config.yaml
model: "contrastive image-text model"
init: "torch_default"
eps: 1e-08
precondition_frequency: 20
epochs: 5.9
Rows from block 19 of the image encoder of a small contrastive image-text model, named by matrix and row number. Rows with one number belong to one channel. Each number is 128 + 24 x the weight over its row's rms, rounded and kept within 0 to 255. All counts start at 0. Numbers have three digits each.
After each channel's rows are labels from the 100 images, of 14976, where the channel reaches its highest value: "strongest on" is what is common among them; "colour at peak" is the nearest of a few named colours to the mean colour under the peak. Only what is clearly more common there than usual is listed. The data: flat shapes of many kinds, plain or patterned, on busy backdrops.
# conv1: bottleneck pointwise conv (encoder.blocks.20.conv1.weight, 64x256x1x1), inputs 0-127
# conv2: growth 3x3 conv (encoder.blocks.20.conv2.weight, 16x64x3x3, transposed), outputs 0-15, a 3x3 kernel for each

conv1.48:119092110131121112104127133121120113150153121121110110145124129107132106135161100122135120106143097169106115143166142134133109126095128172130124118103114099158109110135128158144094103129118133146130132153138149117145116138142115107110125147189147105126103157148121181127112144134138095108080145123119176136168138120124146103111115115125076165132158064174122138127116196079146127159117
conv2.48:105100102102080104134103109150164142158169162159159163117130119115125110117128122098100108090107119109114117164162114146149110123151112135133112151131108135116093157138091164153099156113100125126112140145131137127125110103118107103101125115117126131151112120134123144142154144149145131139135105108133143146133138143117132120085113172085161204116180195123153161110148151105113139091095077090114103087123109144169167132139139157151140
strongest on: ellipse; orange shape; semicircle
colour at peak: orange

conv1.57:124142131158153141119156111114138124145133082117117124138156133146144126144127120150098111130158123140154136136138139136145164132114166122142147148156176136131110129149126135184122128129119152169116166126136127105146149104091137155142157164149119119107124117120136113136127132105154160133115150111129128130131130131151140135134160097123137098083113163114132118108097126116124182140095
conv2.57:103106107112118103102091092100128124106126123106118112140133124150129116144109108167171155154160153155147157139156161132137154133136141139141161137108120153120130097110101105116100089114121196192180188186157202176166119122124100114112088101104098096100117125110110121098106117111110119134133130142098118110122136115105123100153129148124127130133149124095114120097108127116107128132125111127104095107097088113130116131133110115107091
strongest on: orange shape; ring; gear; count: five
colour at peak: grey

conv1.54:114093125095108135099104162114109126110123166135122098103132126111114093132142115102141136121120133126107112120092117106104092097142103174107138111077076121133121088119112131120117141124100127112130112158115136126178081140177104068131112123126142108188098173158168179155111113140100161109090151158160141136144192120099144173163116132149112145101136116155135067118118133171117099133119
conv2.54:127122112113085095119110112158146136150126120145126131119113100102091093106106111133142129113136150132139139110068071144112084126101080140127107155137096160141117126113100109109104120133127152155155139144147160152151128117137135121121132128126105099119118103126113096117148141115135132115109120106157137113171144126141133110090107127089127156098125165140165154146181133185202174084103137106133157110155157169150156159114126187147129
strongest on: triangle; green shape; largest shape: triangle
colour at peak: green

conv1.58:159142122182139141134167193145146125133134145154154126139105154139110159170142142136116176178142141162151107146160133133110129117129177170138130155162116177122128107122155161143146163161125171160168126151145108132177144173145121128137174147121139142105128146133107180122129184144115120123125134130108168146123108107100089110123110135120114161137145060131088154100144089105129133120176
conv2.58:123136136109114115104086108143150151145158147143147147083107103105127110099131121117109139109133162097145161103118129098128139084110143096135153131133119146117103152143115155142108151136099115153175135155167135155156121120131137127126148138138122123139131132144143132132159156168146148155133127136164161162142173157161180199089082074108114124112152141167125152168126125148155142164177171143141125166160136121125145148128139192144122
strongest on: flower; frame
colour at peak: purple

conv1.20:112115111155143128139121094144120113109174114122145115130113120140135131132130111134103131128147114094166134142124122125089129105137139132121141113128132180126137149161108165121128118112116141162103139166118130135115144092125118142129130141127110178154153095143102152144169163101087076144132153169107134089147108195142144129164124134111111119125126119117155109122139115096117145069168
conv2.20:117120135111122138141139156150158135152171153149164160121140124134154136132151165127125101116120112101125145160128094151134091144132102099105126135154133135146147118141168128150142168176157115104088102102089090095076127123150140132168152148156164166165162151153173175165175169178148141149124145153144125136108101139125147136137141118148141155117109119105117107128163127128169180107137141129142149153175164130108132115110136150149147
strongest on: blue shape
colour at peak: blue

conv1.6:138109093126131125117138143168150148121163145159155151107150121151136125130112115118114113119133160095118134118141134133115160140116092169141131131129143115129123133140137145120149130114127138110135094137143135155114114149120159138140138137148127078156071120131087172121148165125143131111082123143137119156174170141115147119138132128098103143152108125142165092118102092093147145165120
conv2.6:155108094162141116169171149136127108141143123133133121126162166141150134140132104121122123130117117111104095165146145163125138179142141126125125147129128127110107181180166164151155126119130109099105123134123078123114140111084139133129152143166130126108140126122162141144155153163134127126137154152109108113099082087107098122140133129103158161116152178086091116123113064131117086137113095132114111164161153110099074146136111181147130
strongest on: orange shape; red shape; circle; drop
colour at peak: orange; red

conv1.33:118109121121113141142161126145155130136115117141138123113146149133149155191136115127083117115138116142111136115133122125113119110165128090139112134124138159118128143153127132131131142152104136128118103099116110141079162087133135128107174110130095088115160135092135063106136105147139074113154181116129135137131078122122096132132124136174135113167133132091114175102150133134145109064180
conv2.33:140149168145129143122129131103124095142144115132126118099132161120147161125158173125130151127131147099109129110111124100108121107106154103129153100114139099099118136137134144153141151149115127146147125156153119133140139142174144167179192173158110118105111137125144148135122129106103107113137149146075085065109138102103120104132078086151092080098082106128103126161146126186151119166172165169131138159131133104126145116115143113116138
strongest on: orange shape; red shape; its colour: orange
colour at peak: orange; red

conv1.41:117122114116123119153150171139146140135139147148132128111106167133145123147105152117131130160123111134107148094089110126116185072154134068151098133106085108144117136140083128088143132111130102174123169122138111132113149134134128127105144128143113113103102105166144107108152107106105089102122163117147138126122175159122112151146083139140092122113090159084116124134117132150136157120093
conv2.41:142133135158169178151158166129118103137145132130143143160140142157140131131122130130130153129125130157142131183165083167162101149186130174160162138123128147117114140128143122118114122117116098114102136131119134135129174174192172162184152151165128125129126132141133144137106112114119131157132121155091107099134145138119130135109122147104117141133151147115154157132176160149156145191153157139114152102096135165167170161133145147134145
strongest on: red shape; count: five; gear
colour at peak: red

conv1.8:115113104123114132119143152086109139150132125142133117105127126115107120175149117135148121113090105132127106134136130088127126129100117124144115115131105141114081112085171133161132132150126090104137120104122107136130102142144108111104154075145161114116160169096177106168128101163177146166121154121165138138122150134128106153141159102132080101126149142191153155125110119148167124088153
conv2.8:114124125127117138149161165155172157157165161151151144113105115121096102144144139115119159129145163141153147154136098145138092140147092147127140139110136126122130166152131163146097159105068124134121135150129128129118100093091107102085141146144145135135133127139147143149135128121109124134107093105117140130115145139103127126075124158082145161099166181102154178116156184132158171161130117156126117176132132142159165141147162116161172
strongest on: ellipse
colour at peak: orange

conv1.46:134143143112177137126123170112132143127103143138147135137142155120105108085130128116106140130079124142113094158124111149153124126126141095131142145140119165125119122124116110097121132120141141157129139116157122122124100159122098118110089121124108103092098084112105108122126115113108088102127103083116150110117133139109089137130099104129053114139101127163125177134108131124137151070114
conv2.46:116108130124131138144154145110123101117123108114118093107116134126121131152135150170144152145130138167141136191144089167146077164176081120131156149134151159147139109095085116119085095085073080084081111114111107119112116123138124125140142137145122130139130127139132137149127129136091073117123113137084108084099133111090107089103099127078099107089128134102150140118172158134137150109102122099117126122128130142164158116121149117128148
strongest on: count: five; blue shape
colour at peak: blue

conv1.42:138130137116128086113153149091154115143097098166117103132127157145103116141139107174128109127161099096085106141167140162118159118127123111134146123132146155090114143111119139162133148128126174164143138078114130105125128078120112128112154124145145151133150142141132108119111118076219134174104116105107153132137097058128098129083154177193133145163174100114156171103132152124131116133149
conv2.42:149183171098155155100112137145141128151135134130121126143141139130149139142150146080113138116141144114127155084113127089092141114095143124157150146173135106117113171171143147159129148173140116130132104118139106108117104098116138131133136150142191168176159141154146138146114120128061073071064070076120120132126129153119124139123116114146134146144133142112111139132113141143119117171158157155148143140138146147142152122139157125138131
strongest on: orange shape; ellipse
colour at peak: orange

conv1.53:101125146117142133134148120110143118131125142108117112141119122144109122121148130183079155125122091117116107132121105161127142111131108123110124125131144146131137146114092106105132134130123180157112137144140122095117126130134142139105134150059127134134158127164076184113132187086146141124142082155147128099131080136155110102136135116099125187128120120166105145130146114105112143110181
conv2.53:144133139147142138136125128149147131161162150151153154106133139108141142125134122116119134103110132107109119132130180128126192122111152118110133126117106143137109137113116163132122183145134116121145097080111114114117094114134100122133096112141178187159168163149170176170175156133127115115109129118159167183098126164113140151138150127145148140128153162154138131163130113148161142166165142154158128159165124161142144169140120186160124
strongest on: blue shape; frame
colour at peak: blue

conv1.18:125119114105100125109118102125110148109117090152074130125141123095131134093131120127180150131122196114158121115147143098127148191092118179123132120152138117132130139111189105139140137084119158143125090125106134140145156119097168131125105101132136144156116172140130131141106134113124133163138069174138096153143101112116119127154121151121118124113162130080125114114171083129148118130104
conv2.18:143149131134149161129123141088068066108077079090087075120114103114106113123080101135154135140149123132136113076129099082123128096121149144100097145114087148113087126155138113132103115123125150148134152125118156135125166144166181154137161150141109125120129136139108123129151154144130124126099106099107105103125118112127095078151107131163114151149118131129162170152145187162137152132137150110132165128138138140131154138134153131129141
strongest on: blue shape; triangle
colour at peak: blue

conv1.61:127116126118110139110137159113113121132133107108138099113142158138110151161151115116174145087123125134118103147152130103136133120139138115147122121109110115152156081157129176128142131135114101134162096125113100130132101116138088112103134094151129149121099133095185110145125142118154111111098102145143160139106123085091103115152097131146166108087103103114123128126102155145115145187111
conv2.61:136135132135133140122127137157140119157158138139136124180152179139122160137135166110115120132135123160139114176135117162139101151168097162124146157112150165135141182175180173169122155130130112119104124126101108114099138138136144149147143141133168165157169161169184177179093099094136135170131104150147156131161144132138131117125161198116143150143175164114115118127145130126127124137109139120100139127116146123136117138140135126133116
strongest on: circle; blue shape; count: five; hexagon
colour at peak: blue

conv1.7:113116138116137137125130102137124145146135117137089146137093120119109143145144107107126137113153149126141132098137123113101118160137127149128137140158136133178140140165166135121129136122115171167127131131127117150140145096126134140119133099138116131139134160075082184132204174078144109171129152127132202140174119106112101094156111112116063170159163145095097139179159155134120101120150
conv2.7:132130121134126129117095117147155142144147134156153120089103103089095105090079086114125145095117139080101119077114128058104135070086136113124136130131118098085078163160135131125095078088082112120125118126124120119093092086110103092091098101093116118122115125126128143137106102113119127126146166169134138130136133122145131133118097091135136126153143105128114155134110139137110123087087102098109103108108108119125149140121148145102126
strongest on: bar; orange shape; ellipse
colour at peak: orange

conv1.9:107137121103142122146141149139134134125107089156116121120143147135136146147105112110124147129099132118115128141129105149117133083139131093152129134101114150125115137137105161114157109121094138161073102134111092138093143080113090101102147110176132123105055097108145155145131085111094139146108172126140130139164116062115085150119096123138125170157143094068097126101151062148111159100112
conv2.9:130119123170149138141142142127119102144136100134129108147134151159138138168150142123137157144153162164164150177165123158154133168180178134130146136123137128110107123129149142127123119089093123138125122143139113135141171177181164167181153140163140146142136139141156156154099107118106129152151151158069103111097120137100119134142109116127095089131128119082126138119147140133114118186176192162116146169111129128127144133118118112134125
strongest on: orange shape; count: five
colour at peak: orange

conv1.59:128116112117103112113150105122120135151127121124121131113152127099113101148109133123159134123120137128106130090113122104123130161129122128148129124112127122097116129133148125143110102105122105075151142127142126113131105147122109125124139097137141117133105116129121149109123112091120105113124129120085141113121142106135120135127122151112073137162142117236135135170120100139107085074131
conv2.59:132136119119126109118134132160165166168175168161170167068094089073118114093124118104109114098115138097118136130149159131138127135138121095104105106129120117120102080107110114157148124117116110117098112110088092103081120122120125118112118113120102107113115098099104113114152146153146145140147160149154156152135113117107086101134124124135139155119151171122124137114097122129117115104116092086100079081101104131098098103086108096105121
strongest on: ellipse; bar; semicircle
colour at peak: yellow

conv1.0:111096078135112098129154119159102143102122078129119130093146122092120126127105116153149095130156118156172128118131149131108122127092109170145121117131094077131097127139148158102148120101119090135154145173137163111158169171101140116107123164133180156101126143132093112115122180120123175148107150150126120127172080144144131141122127137140203175186124154134095136098155140131150201152156
conv2.0:130139111137153139146158154121134104115170156117147157115134124132149122120125138114138135114128120132132122135120106116110092088092098128133129129127119161148128132150117147142122170153149145156137149146125117130103132130135116121120121117103155143141150145136145148137161152154121097110073066089116126148091080114113114105081071094095118145095143137093080082094156143129162181190180156166140152145138152110088090127137110151163148
strongest on: black shape; its colour: black
colour at peak: black